Weights of a small multi-label image tagger: activation gelu.
Rows from block 5 of a small multi-label image tagger, named by matrix and row number. Rows with one number within an expert belong to one neuron, the router's apart. Each number is 128 + 32 x the weight over its row's rms, rounded and kept within 0 to 255. All counts start at 0.
Before each expert's rows are labels from the 100 images, of 14976, where the router gives the expert most weight on average: "strongest on" is what is common among them. Only what is clearly more common there than usual is listed. The data: seven-segment displays showing three digits.
# router: slot weights (model.blocks.5.mlp.router.weight, 16x192, trained with AdamW), inputs 0-95
# up: expert up (model.blocks.5.mlp.up, 16x96x192), inputs 0-95
# down: expert down (model.blocks.5.mlp.down, 16x192x96, transposed), outputs 0-95

# expert 3
strongest on: the digit 0; glare; second digit: 0; first digit: 0
router.3 [112 154 102 102 126  74 111 125 106 111 169 144 107  80 165 158 140 196 166 163 141  88 166 150 121 105 120  89 179 160  94 132 151  93 153 101 129 123 129 139 140 125 144 138 144 145 125 173 177  95 146 127 175 126 171 102 119  87 141 174 104 133  65 133  99 100 132 100 219 126  38 151 112 121 115 117  95 102 163  87 148 135 151 158 111  48  81 152 126 135 118 183  67 132 130 172]
up.1 [110  76 145 122 111  46 106 148 116 121 128  81 130  81 129 214 109 134  83 161 175 132 181 145 163 112  82 172 117  88 102 131  67  79  93 139 128 159 124 133 141 138 181 163 122 109 173  74 144 165 166 146 200 109 130 132 101 131  76  94 144 164  72 122 146 156 152 166 146 107  96  33 158 133  85  73 111 109 144 117 114 148 164  85 165 105  70 138 151 111 202 172 158 114 177 173]
down.1 [184 116 161  83  91 133 124 102 123 136 144 112 159 125 135 116 224 125 122 100 155 110 184 114  82  98 146 134 141 182  89 118  51 126 172 111 130 148 146  94 145  99 184 152 147 122  99 135  77  83  63 162 118 121 136 105 131 168 134  73 117 178  88 179 145 133  65 155  78 131 118 151 152 143 126 161 110  99 113 124 201 111  96  94 193 177 110 110 173 160 128 134 105 144 109 195]
up.2 [148 125 166 106 128 109 102  89 216 187 170 101 132 131 117 157  98 137 141 104  62  87 164 116 125  92 151 172 116 195 111 136 152 142 220 138 188 109 172 161 167 157 120  96 164 179 160  80 140  74 188 173  83 140 152 128 139 135 143  96  53 158  89  77  99  98 107 159 139  51 137 108 161 101 146 113 136  75 179 167 111 141 108 144 123 155 110  96 138  84 168  91 139 114 150 161]
down.2 [119 136 134 140 122 144 143 136  95  95 146  66 165 134 195 125 171 146 126 118 137 125 121 131 146  79 129 145 113 145 135 173 103  57 158  91  80  90 133 162  60 108  70  96 118  88  93  55 148 146 171 135 141 117  90  77 186 171  43 152 142  62 142 107 157 162 123 109 158 153 155 126 163 135 119 164 135  89 143 107 156  94 177 139 165 163 145 159  58 121 195 147 112 143 140 106]
up.3 [115 105 137 166 124 130 115 111 144  70 140 132 102 128 173 151 122 175 169 158 100 123 178 104 139 113 144 174 109 189  59 136 148  63 118 158 112  94 110  59 123 151  74 110 153 144 137 154 124 147 128 173 105  73 110  36 154 116 151 175 113 158 103 164 145 115 111 165 127 143 133 120 115 194  73  93 144 115  89 112 147  88 104 170  82 138  82 128 100 116  67 105 143 156 128 112]
down.3 [143 143 132 184 116 113 115 218 145 157 118  89  80 144  68 106 109  84  76 108  95 157 116 142 196 163 108 134  89 128 157 139 109  97  86 203 165 142  77 116 155 148 145  71 129 138 110  89 129 120  84  94 117  81 108 140 139 125 133 112 123 141 127 160 112 144 152  73 118 172 134 111 105  71 141 145 107  82 113  91 114 137  65 125 145 157  52 149 192 122 165 156 140 169 172 146]
up.4 [114 148  68 127 186 115 100  97 157 105 106 153 114 122 116 132  85 184 149 121 133 197  84 144 113  92  86 189 144  76 119  71 156 175 130 155 175 135  67 170  86 106 131  84 129 103 162  78 113 145  97 138 138  79 166 170 101 170 131 133 161 129 137 138 109 138  84 196 164 145  87 149 183 161 127 117  77 148 119 132 132 152 154 150 127  53 156 135  90 121 105 114 135 123 166 103]
down.4 [140 104 102 143 127  69 128 147 156 133  91 133 114 155 167 129 105 110  72 153 120 100 120 146 190 119 168 106 143 156 109 167 183 163  58 107 123 120  75 186 123 142 133 143 169 190  77 120 131 101 163  50 166 140 142 118 109 118 108 110 115 136  90 128 116 129 110  88 117 120  71  74 102 100 104 101 172 131 157 148 140 100  62  87 109 162 144 152 124 126 129 140 145  97 151 140]
up.5 [134 103 179 138 168 103 150 156  94  90 107 152 200 151  95 134 160 104 110 187 136 189 102 157 139  89 164 133 111 144 117 129 109 139 108 170 110 131  92 115 163 100  59 157 119  94  92 171 107 133 103  99 149 132 184  64 165 114 162 118 124 170 126 141 231 132 117 187 131 110 124 127 122 169  81 139 146 126 153 114 129  99 141 170 127 143 124 138 132 143  92 170 141 180 105 139]
down.5 [174 101 156  56  53 144 167 135 174  88  90 161 130 172 126 136  89  84 165 154 137 164 142  96 147 164  57 135 122 111 128 164 129 141 128  78 184 121 110 119 117 200 142 117 164  90 135 115 147 134  56 203 126 130 124 161 119 134 138  95  90 129  96 103 109 163  77  41 100 129 163  99 113 123 101 163 114  89 115 158  76 155 117  75 158 118 159 161 148 128 100 104 157  99 106  85]
up.6 [128 171  70  80 144 122  52  66 123 101 123 162 149 155 116 171 168 123 103 174 125 145 107 142 164 168 152 220 148 165 150  56 120 120 128 133 116 105 108 114 169 120 182 113  65 128  85 133  86  93 114 139 127 153 141 167  94  99 108 126 137 146 142  92 119 106  86  92 119 160  97 112 102 111 157 134 167 123 113 139 148 115  92 101  94 131  96 162 124  71 117 151 168  87 206 125]
down.6 [114 128 190 168 146  96 143 143 102 145 124 116 154  97 171  86 170 123 133 135 139 113 110 158 115 168 119  65 108 134  87 109 145 107 103 135 141 116  67  38  84 152 154 107 128 111 159 171 100 141  84 101 127 187 141 128 153  84 164 106 116  89 112 159 148 161 122 175 124 177  80 198 136 133 161 110 138 134  97 203 147  79  83 131 112 129 173 125 133 163 170 138 126 128  74 116]
up.7 [132 111 135 146 160 131  97 158  92  89 119  97  85  70 103  71  96 115 112 141 110 125 114 102 139 109 157 174 121 179 158 144 110 107 106 171 174 129 140 174 139 138 107 141 153 141  44 112 105 173 132 163  99 128 169  90 171 204 100 118  97 153 142 141 129 138  87 124 101 118 146  97 152 122 170 143 121 113 129 120 100 103 122 105 131 121  77 171 170 110  72 130 130 125  75 133]
down.7 [166 133 134 140 133 129 196 199 150 149  73 134 163 164 164 141 128 111 161 128 133  88 149 133 121  27 132 140 109 135 185  89 148 144 117 117 158  71 133 152 131 111  95 133  83 160 138 130 149 106  94 113 101 142 134 126 114 115 153  77 140 183  82 156 167 133  66 180 152 172 155 160 146  92 135 155 122 127 121 143  77 112 155  94 128  74 137  91 160 139 117 104 117 153 190 124]
up.8 [ 89 141 105  97 150  92  76 172 186 139  85 109 110 150 176 144 118 128 177 206  90 151 135 128 107  80 130 114 123  87  99 105 129 150 166 120 112 102 100  69  80 104 138 155 104 139  79  91  90 159 187  81 155 130 153 194 176  60 129 119 137 161 121 124 124 193 114 174 130 152  75 121 138 114  81 112 133 193 144 136 151 166 110 120 103 149  76  81 143  86 130 121 145 101 183  70]
down.8 [145 145 108 145 123  95 120 148  80 139  80 195 132 148 153  95 192  66  87  81 139 129  66 147 146 127 129 143 141 146 134 132 115 157  93 180 122  96  69 107 120 202 137 102 128 140 119 134 130  87 119  97  75 163 142 101 147 149 191 140 147 102 140 135 147  91 123  80  99 149 127 134 130 129 140  82 157  79 148 134  56 120  85 188  75 179 118 174 102 172 134 172 128 208 164 149]

# expert 13
strongest on: the digit 3; the digit 5; third digit: 3; second digit: 3
router.13 [109 146 111  90 125 158 113 104  93 170 140 158 152 140 136 128 119  63  97 112 141 148  93 119  91 140 122 175  92  94 107 118  91 177 113 130 124  80 159 124 134  92 140 164 173 188 113 151 148 123 128  84  71 184  85 123 133 162  93 164 104 168 137 172  80  91  91 107 193 131 100 132  96 103 120 162 101 158 145  75 123 115 134 117  95 141 162  92 108  59 205 100 117 148 121 106]
up.1 [141 128 133 120 160 170  95  90 132 111 128 127  90 121 109 109 107 126 121 114 150  93  93  74 181  84 136 124 106  94 150  88 132 138 154 120 143 145  90 170  82 164 162 128 105 116 113 145 134  96 148 169 151  49 194 175 153 108 139 203 127 103 117  84 127 154 123 155  61 114 136 131  39 123 109 158 133 139  95 123 107 142  77 110 141 115 178 125  86 138 128 154  75 132  98 162]
down.1 [143  96 115 135  73  98 164 109 144  71 161 111 131 135 131 170 119 158 184 216 159 124 106 100 121  73 124 148 117 110 109 167 150 121 200 109 136 109 154 108 145 105 189 152 137  95 112 121 130 119 109  80 146  88 100 135  90 164 140 134 137 142  99 122  95  68 122 127 101 138 153 198 169 129  87 145  62 141 126 107 162 116  58 125 144 154  75 117 130 149 136  81 106 153 109 166]
up.2 [116  79  75 110 188 175  84  97  87 158  93 152 157 121 132  98 104 107 106 114  96  95 127 156  77  93 160  78 130 131 154 161  78 144 134 125  99 102  95 164 149 121 154 127 126  89  52 149  82 152 185 117 133 140  84 156 120 111 139 144 155 121 195 149  53 171 108 193 105 137 144 166  87 110 147 137 136 208 137 123 121  86 121  80  67 114  95 152 112 153 179 116 148 151 173 172]
down.2 [136 115 123 118 129 121 130 108 147  67 139  97 106 154  71 101 159 155 114 117 140 158 165  73 186  91 172 139  73 154 142 139 106 130  58  80 167 117 130  97 120 106 104 135 170 147  62  92 150 115 107 153 110 155 114  90  99  95 167 153 150  72 141 166  49  85 123 122 135 157 148 150 160  98 122 141 165 126 119 151 147  92  78 111 116 221  98 128 187 128 104 115 117 143 139 173]
up.3 [138 170 178  54 167 162 150 112 108 155 129  92 121 117 129 113 176 151 122 146 140 174 108 112 134 153 178 128 150 121 118 135  99 161 187 135  68 117 106 121  75 118 105  79 141  89 148 130 111 119 130 102 106  70 136  90  93 181 207 121 166 119 173 135 180 130 115 176 136 146 105 149 162 127  97  71 113 133  81  87 152 132 104 160  52 137 131  79  83 127 118 109 145 127  78  73]
down.3 [142 152  97 147 109 155 110  88 136  78 185 122  88 123 151 124 134  96 137 154 109 172  95 150 116 169 124  98 100 126 131 159 204 145  69 108 181 115 126 180 198 136  92 137 126 102 120  71  78 101 171  92 115  93 143 139 125 130  56  78 125 142 102 119  84 154  64  98 124 139 207  95 175 136 153  83 179 132 164 121  84 104 121 131 171 122 146  97 103 121 163  96 178 106 174  98]
up.4 [101  96  85  96 172 126  97 188 131 113 128  91 101 135 128  72 157 137 133 101 149 166 119 136 111  82 114 128 107 114  98 190 162  55 113  44 122 102 156 126  85 129 110 165 104 208  89 121 157 112 109 152 120 140 127 132  97 137 158 158 134 166 134 123 155 111 154 104 165 139 180 163 138 175 133 115 184 136 151 159 109 128 128 106 141  76 126 154 123 104  80 156 119 106 153  80]
down.4 [121 139 130 148 121  77 135  89 130 119 128 112 108 129 144 156  98 174 125 166 141 126 117  73  63  96 197  63 113 140  83 146  23 136 129 208 138 102 132  81 151 184 118 108  76  75 133  87 156 202  94 197 111 110 158 141 207 186 114 100 122 153 144 143 138 125 101 123 126 166 118 140 131 142 142 114  72 117 116 153 151  88  92 140 125  99 129 158 137  91  95 143  45 134 125 160]
up.5 [144  86 150 142 115 200  57  98 156  98 142 125 101 132 118 136 117 147  88 105 114 151  79  96 130  94 151 120  99  94 167 134  92 151 108 105 121 113 110 161 164 107  99 178 136 155 136 184  50 136 124 175 208 101 161 161 128 104  97 110 186 102 133 113 119  96 126 133  95 111 101 109 124 170 116  99 130 150 144 169 137 108 138 139  98  86 186 154 162 107 172 143 106  91 119 119]
down.5 [112 105 198 160 173 134 125 147 110 104 126 149 102 160 169  63 122 125 169 179 112 110 157 130 143 130 152 118 144 142 102 157 112 144 169 151 138 136 102  85 119 190 157 144  89 131 170 127 167 181  45 183 116 123 103  90 150 130 127 162 148 173  99 104 125 130 120 158 160 218 136 113  99  97 142 150 149 128 157 131 174 181 119  99 154 117 157 147  74 128  70 112 142  91 116 138]
up.6 [162 135  65 137 149 106 134 176  92 187 104 124 155  98 105 138 148 122 121 144 194 186 137 100 120 181  94 124 120 143 150 133 154  62 103  90 136  46 134 120 172 170 166 131 118 159  96 126 131 159 124 154 135 116  89 181 126 134 109 131 153 139 145 104 170 139 130 163  96 109  74 159  92  86 171 147  84 140  83 127  95  50 113 117 150 140 103 100  97 179 137  94 178  77  91 164]
down.6 [118 109 133  97  80 132 141 152 158 101 173  62 144 107 106 141 164  54  84 110 118 177 114 205 140 163 124  82 111 109 130 181 117  73  58 125  68 152  84 112 132 100 189 150 208 138  85 148  98 132 110  93 135 160  98  93 129 126 139 154  95 119 146 109  90 111  76 117  84 114 161 134 133 135 126 134 133 130 126 124 122  99 145 142 149 173 120 124  89 152 143 100 138 135 139 197]
up.7 [ 82 143 160 123  82 164  85  71 133  85 164  86 106 131  70 102 104 112 170 189  96 116 181 112 112 158 148 148 178 110 146  81 102  93 134 160 184 115 148 140  86  91 113 172 103 142 169 144  78 157 120 153  70 133  98 152 174 133 136 140 133 133 126 196 168 130 128 151 124 184  87 104 169 168  77 142  69 132  65 105  76 117 119 175 117 113 176 131 147  81 135 170 109 142 159 156]
down.7 [135 130  87  54  85 127 152 159 115 101 121 171 137 134 128  71 184  79 135 166  73  86 160  95 188 129 144 107 152 160  97 176 151 106 137 156 165 116 113 116 124  89 126 124 133 153 152 144 210 113 119  68 125 111 141  90  73  91 130 115 123 101 116 174 156 163 112 111 153 104 109  64  83 190  99  84 116 104 151 124 152  98 166  93 139 147 189 123 107 158 120  84 170 142 116 147]
up.8 [ 94  86  98 154 153 155 126 146  86 135 126 161 143 101 146 149 128 130  99 135 111  87 110 173 136  93 150 205  72  86 148 151 109 157 177  96 133 115 159 224  77 149 111 178 136 170 128 113 145 145 111 180 157 128 155 108 109 177 140 106 110 180 196 132 121  87 115 160 124 125 112 114  97 133 132 127 154  95 132 130 112 121 120 170 122 111 114  52 157  99 135  82  96 163 100 126]
down.8 [138 111 173  87 105 162 157  74  82 103 117 148 172 103  78 120 142 124 136  82 129 107 120 172  86 142 132 156 124 167 162 117 195 149 119 125 158 109 164 116  89 159  95 107 147 113 162 143 152 123  64 145 130 183  93 120 139 164 114 144 114 126  96 109 129 149 115  98 116  97  85  84  96  52 142 160  99 142 141 163 132 156 159 150 135 143 141 155 142 168 107 134 133  85 120 111]

# expert 9
strongest on: the digit 0; first digit: 0; third digit: 0; second digit: 0
router.9 [144 102  81 140 149 125 115 112  92  75 132 151 103 116  85 119 202 126  54 156 136 110 140 152 146 125 121 148 155 128 179 103 157  91 105 118 128 158 169 108 207 145 125 156  90 164 148 109 123 109 106 128 146 162 144 127 108 119 152  75 105 131 150 138 127 181 116 147 100 140  90 102 136 120  94 156 142 143 128  47  75  64 104 195  98 133  53 145 124 140 155  81 144 146 221 142]
up.1 [102 156 139 143 147 103 160  91 115 121 209 131  74 103 119 111 124 112 134 109 140  87 145 108 180 147 189  94 117  75  97 137 144 184 122 161 169 165 138 151 137  89 122 111  87  97  87 109 122 142 152 130 199 143  61 175 166 128 171  99 114  57 129  86 128 128 138  99 125 119 159  80 125 169 124  86 138  98 118 112 132 115  88 134  94 107  93  94 144 121  93 163 178  95 139 140]
down.1 [112  83 132  90 206  95 139 147 118 182 124  98 145 164  79 141 123 134  78 182 126  71 134 157 180  69 125 110  96  62 196 131 146 109 110 122 142  84  84  84  97 124  85 137 143  89 129  76 206  59 135 101  96 146 103 159 105 162 133 117 170 134 147 138 147  78 126 130 123 125 100 157  94 118 147  80 100 161  76  98 142 107 108 152 147 112  97 145 172 116 139 111  92 125  97 123]
up.2 [ 92 130 106 149  80 112 150  77 147 128 142  98 164 133 140 113 145 142  67 100 107 128 155 120 168  76 135  72 167 126 154 106 168  56 107 164 122 145 114  61 140 140 189 146  99 136 106 105 107 158 106  96 135 150 195 124 129 122 161 168 189  83 153 201 132 153 118 201 160 132 118 106 143 136  99 148 111 151  93  51 147 163 174 132 112 101  73 171 134 164  82 128 167 115 127 116]
down.2 [221 209 163 135  84 133 146 113 143 120 143 170 116  85 201 104 144 120 207 125 151 111 186 126 103 121 141 109 102 143 136 126  80 161 166 158 154 139 137 116  85 114 180 154 172 121 134  99 129 158 115 154 142 121 178  98 119 126  74  46 134 144 133  93 155  72 115 101 146 135 157 168 189 121 107 168  74 109 146 151 127 185 139  89 112 150  83 158 117 138 128 134 107 104 145 151]
up.3 [147 121  96 114 108 147 113 193 131 113 162 178  87 114 115 155 171 179  73 141 122 112  85 159 177  96 169 117 178 104 160 110 164  95 187  83 152  43 138 123 124  79 101 137 134 123  86 110 170 116 143 112  93 186 123  98 143 136 126 163 147 193 113 161 139  73 163 164 101 114  58 159 112 132 109 132 160 116  65 162 105 138 133  98 110 105 130 152  89  90 161  89 102 161 100 166]
down.3 [131 148 173 140 131  60 106  80 144 184 132  95 125  86 199 137 110 119 162 171  80 172 124 141 113 138 107  85 113 160 114 159 110  98 106 112 145  41 159 134 109 118 173  75 186 179 132 126 116 114 120 111 126 166 105 120 132 116 106 120 106  79 145 113 113  88 105  92  77 161 103 147 112 122  78 126 105  72 171 138 107 134 117 175 103 130  75  65 132  73 168 154 169 130  98 150]
up.4 [ 98 118 186 116 120  97 124  52  91 155  99 121 114 123 143 152  83  92  96 124  89 132 151 189 145 148 121 113  93  99 142 122 117 162 133 136 129  91 150  79 109 103 125  55 145 161 126 122 164 163 126 190 121 126  98 125 178 114  91 119 175  95 148 157  96 113 153  93 147  95 180 161 170 119 144 159 204  48  99 175 122 131 151 130 206 176 135 102 131 114  86 124 162 128 104 131]
down.4 [150  72 100 160  92 122 144  83 146 134 151 167  88 140  54 165 150 126 173 154  92 132  86 159 102 139 146 157 175  70  99 155 169  95 206 136 175 127 106 163  92 180 116  99  89 150 124 126 102 113 181 117 180 112 123 152 186 139 154 103 117 170 146 123 169  97 135  98 116 113 124 120 194 123 129 196 104 183 124 157  77 138 119 125 101 123 179 128 102 177 120 201  67  52 111 163]
up.5 [110 148  90  51 129 104 136 138 114 128  88  92  35 172 125 140 163 193 106 151 131 100 150 145 163 145 144 144 141 142 143 110 127 106 136 209 110 190 107 123 118 101 113 134 118  80 108 154 135 150 162  85 186  94 114 113 105 140 109 204 202  96 130 154 105 156 191 141 134 143 105  97 110 147 108 136 144 178 180 109  97 142  73 126 113 163 186  95 113 134  90  90  94  77 113  80]
down.5 [124 132 141 161 199 127  43 112 121 110 135 105 172 169 139  84 154 149 115 116 137  62 125 100 101 137 133 131 133 136 153 137 140 122  81 115 133 237 132 140 117 126  92 150  89  88 149 159 175 135 148 132 116 104 111 164 118 150 141 119 178 182 141 141  78 124 133 117 123 146 228 148 122 176  99 131 129  81 105 129 100 171  72  84 133 145 131 108 166 102 120 120 177 153 153 131]
up.6 [ 94 127 106 123  58  73 179  81 177 176 152  96 130 177 128 143 139 164 131 122 108  69 137 140 128 125 166  93 141 152  34 125 115 161 124 108 143  89  59 156  75 155 153 168 149 119 133 105 103 170 191 155  96 159 159 141 111 111 134 167 166 120 177 139 127 127 121 154 160  98 129 136  74 104 104  92 162 128 140 162 105  86 104 129 117 168  70 110 160 174  87 143 108 158 135 141]
down.6 [112 113 144 144 178 104 112 120 151 117  61 133 130 126 134 135  79 185 113  93 110  71 150  54 182  67 160 108 114 115 138 173 139 125  77 118  96  71 143  99 138  92 144 117 150 160 146 129  89 139 112 129 235 180 134 168  99 118 142 128  81 164 100 132  85 134 120 159 103 150  88 101 120 115 176 151  93 131  92 126 117 126 107 101  76  38 138 135 152  62 178 131 151  87 107  74]
up.7 [179 114 138 134 110  70 133 100 115 120 152 112 119 116 109 113  81 130 154 140 168  93  88 152 136 159 103 103 146 134 172  29  86 175 150 127 138 143  92 140 124 175 124 117 113  93 124 109 137 117 144 141  65 129  95 111 230 135 118 149 125 143 116 104 123  97 143 104 109  96 163 176 167 115  93  98  99 152 140 181 159 118 113 144 163 178  97 160  88 179 155 194 161 148 122 173]
down.7 [103 120  51 129 163 147 117 144  87 131 158 132 127 143 170 104 146 123 113  74  84 121 141 184 141 103 125 168 161 109 140 171 197  77 145 179 174 135 149 174 167 160  44 108 165 121 150 147  83 143 199  70 186  58 123 195  69 146 160  92 120 157  90  98 180 147 186 113 109  93  59 139 107 126 135 138 118 105 142 116 118 135 161  85 158 106 133 138 170 153 113 136  82 140 168 167]
up.8 [164 119 125  99  79 133 135 154 129 128 146 133  84 122 102 131 111  91 218  78 112 200 143 115  75 113 147 164  86 161 159 156 146 105 172 158  95 126 158 140 164  98 165 139 153 143 181 155  98  90 151  88  99 100 166  88 100  88 120 110  56 157 162 111 117 168 139 108 142 180 156 137 158  93 143 136  93  82  92 104 134 166 104 111 124 106 120 145 155  99  97  75 134 134  86 158]
down.8 [ 92 142  82 130 156 154 124 102 120 119 108 168 111 140 139 138 167 138 132 148 119  92 155 130 182 159 166  82  86 182  55 189 109  75 116 109 102 126 120 124 152 186  84 136 146  53 122 147 139 140 104  89  68 124 107 104 105 125 126 162 127 151 102 139 132 102  92 159 148  90 152 168 157 138 147 152 165 156 141 146 144  57 145 116 205 190  90 144 132 126 114 132 151 136 137  53]

# expert 7
strongest on: the digit 8; white glow; third digit: 8; first digit: 8
router.7 [ 78 152 103 140 102 187 119  91  83 122 145 195  61 146 140 132 134 102 130 133 133 128 129 134  99 181 113 133 120 104 169 175 157 129 138 147 166 169 104 197 188  95 100 180 122 140 131 137 139 118 123 179 139 143  52  88 177 131 104  95  85 179 161 148  53 101 139 101 107 136 134 133 146 114 123 205 109 164 135  65  70  88  84 124 174 110  91  84 106 142 154  85 133 114 105 153]
up.1 [135 149  83  93  95  66 112 142 137 106 110 117 140 134 150  74 188 144  79 111 123  91 102 165 142 123 132 101 108 122 138 117 107 101 122  99 140  93 144 140 120 167 175 128 110  94 150 145  95  75  93 110 103 190  88 132 138 123 139  74 102 150 138  79  34 146 155  80 106 172 131  86 127 111 120  79  85 162 129 160 120 102 134 112 167  57 145 185  96 156 125 126 141 153 149 142]
down.1 [129 126 122 156  95 167 137 112 122 136 118 155 155 137 135 132 145  39 135  72 112  98 127 147 137 107 131 138 139 149 119 169 122 163 155 185 118  45 158  90 107 132 146 141 111 109 154 130 123  80 133 127  99 127 108  96 134 178 157  43 148 134 127 133 131 127  79 179 153 157 106 163  50 164 177 140 116 148 123 125 152 109 123 123  66 159 123  39 155 107 149 137 151 127 150 105]
up.2 [141 112 104 106 144  93 117 185 129 134 100 106 107 117 125 124  97 121 142  91 162 184 131 121 170 147 130  97  97 104 109  56 105  76 110  95 160  51 127  94 113 144 151  59  61  67 117  59 117 142 125 104 178 118  93 153  95  80 133 108 171 167 121 171  97  83  91 126  86 195 110 118 103 157 133 127 114  96  95 133 138 146 129 123 139 114 157 148 124 128 189 224 167 150 168 135]
down.2 [ 90 183 152 107 117  83 119 144 135 127 146 200 100 120 124 120 184 134 133 157 123  63 164 158 101 130 117  99 104 131 176 207 121 130 150  93 137 169  81 133 144 176 134  90 141 140 115 164 124 111 130 164 192  96 140 151 170 178 112 127 108 132 145 122  68 153 122 138 185 144 154  90 101 131 139 107 106 142 146 116 170  76 189 144 114 186  89 118 119 122 143 110 143 128 137 103]
up.3 [121 111 152 135 147 117 103 165 113  98 116  79 140 105  86 103 124 127 160 188 134 160 131 119  66 106 132 142 156  76 115 127 157 128 148 143 150 125 166 119 208 195 155  95 146 168 225 135 151  81 115 114 126 109 143 123 131 128 191 113  99 173 115 130 124 113 113 187  71 105 148  40 154 138 145  66 150 111 106 114 105 112 150  90 150 154  98 136  99 115 144 110 102 142 200  97]
down.3 [128 152 185 122 191 139 123 107 137 188 151  95 131 163 124  96 113 134 113  47 134 156 155 132 158 148 112 136  41 147 152 179 105 104 159 158 143 177 110  79 145  44 141 138 158 155 119 107 147  79 141  94 126 133 113 154 135 144  90 168 113  79 164 147 169 182 112 140  71 107 110 130 104 159 106 157 135 126  90 179 165 146 131  83 131  84 177 118 148  80 173 152 116 117 109 172]
up.4 [120  94 167 145 145 175 118 139 107 176 192 150 154 123 172 174  89  59 172 154 100  91 131 176 140 101 127  75 124 153 121  41 144  91  94 133 117 183  68 102 145 120  94  82  95 136 177 185 187 139 133 120  93 169 148 123 146 171 169 107 135 187 145  34 117 146 141 100 136 127 123 119 161  85 108  85  88 124 174 146 181 160 149 166 125 184 149 113 153 121 160 100 100 143 103 143]
down.4 [125 157 134 148 103 118 100  79 153  86  67 189  98 155 106 137 108 151 188  85 171 142 125 144  85 160 144 169 151  59 112 159 103 133 190 136  91  55 114 154  81 137 189 122  97 122 121 155 171 134 123 132 157 107 131 132  71 145  95  98 111  90 100 111 169 105 153  87 149 161  91 157 146  98 105 143 155 141 118 177 142 117 108  59 119 133 118  99 187 145 178 127 165 126 124 134]
up.5 [105 131 121 120 197 129 161 136 141 186 174 132 112 142 101 147 116 123 140 180 167 173  96 103 195 165  78  84 195 123 121 135 106 113 127 179 122  86 150 155 133 116 195 132 117 110 115 111 159 149  50 135 115 140  93 163 129  88 133 129 134 164 122  68  72 133 113 212 114 134 128 142 116 169  54 140 102 112 208 177 183 144 140 160 157 112  87 147 163 119 165 131  79 142 101 150]
down.5 [152 115  84 137  77 102 100 128 125 174 149  82  81 130  97  54 122 175 137 164 139 151 128 122  95 126 113 193 108 154 180  79 125 123  92  87 119 142  89 129 142 123 169  85  47 132 153  98 130  64 116  89 142 142 113 160 150 106 133 105 112 177 108 157 126 112 166 130 121  77  83 157 144 119  98 206  89 141 176 102 107 108 149 177 129  87 101 159 134 133 135 120 105 155 132 111]
up.6 [130 177 145 121 126 206 101 115 143 129 112 149 118 140  98  95 157 210 121 166 157 115 160 162  85 154 145 154 124  83 149 193  80 155 105 164 169  83  85 125 149 146 101  92 162 117 137 101 186 105 162  95 101 112 125 138 141  98 129 113  98 164 102  66  64 145 154 137  91 117 135  68 139 118  77 151 107 137 150 161 133 135 109  91 174 146 128 156  91 133 140 169 111 153 155 156]
down.6 [147 136  73  93 131 126 113 133 181 186  95  72 134  67 140 118 137 131  60 123 117 126 120 142 102  93 151 179 243 196 162  96 135 144 156 151 116 107 130 121 120  91  93 185 139  97 142 130  85  89 128 146 164  98 177 118 101 140  74 130 127 102 143 194 175 101 126 155 130 148 139 147  93 127 141  96 112 163 168 110 128 173  90 105  72  98 167 140 135 112 124 108 140 167 132  82]
up.7 [159 107  65 126 207  82 128 112 151 112 121 117 179 143 150 107 158 135 155 140 125 134 156 114 144 145 109  85 164 144 159 110 175 137 128 168 137  88 111 133 130  74 177 154 217  87 105 108  50 120 137  77 121 119 117 145 145 196 202 122 107 122 133 128 100 176 136 160 100 162 129  99 139  86 102 156 126 146 167 132 170 135 114 134 111 110  85 161  82 190 131 104 167 109 101 144]
down.7 [105 106 155 113 138 118  93  72  95 149 131 120 132 139 108 172 124 137 180 129 170  67 174 126 106 121 142 145 150 189 139 172 133 130 156 113  97  67 132 112  85 150 156  83  84 142 101  64 163 130 195 125  94 139  98 143 114  34 135  71 128 122 167 154  76 118 110 156 150 108 111  85  83  97 176 106 133 171 111 119 151  84 123 138 102 141 156 122 190 144 148  92  99  95 160 108]
up.8 [159 164 142 104 126 150  81  95 166 125 146 142  80 151 168 141 161 157 151 122 128 197 125 129  84 114 138 161 137 142 107 148 119 130 106 121 124 121 122 186 165  70  88  84 132  99 105 156  86 135 143 120 101 135  71 146 181 111 163 149 102 165 127 161 134 135 101  98 127 126 144  18 113 141 108 102 148 151 159 126 157 146 155 139 159  73 110 119 141 125 156 139 140 150 122 123]
down.8 [157 133 139 123 101  86 167  94 163 163 160 126 184 153 123 164  77 134  55 135 135 133 121 116 166 118  75  98 145 139 126 171 125  93 142 143 111  74 112  79 160 165 115 125 137 122 201 128 119 139 112 143 185 159 107 112  86  82 167 185 106 132  77 142 118 193 129  94  87  86 115 186 116 128 110 231 130 129 118 105 168 194  89 115 123 119 145 168  93 177 138 206 112 110 142 124]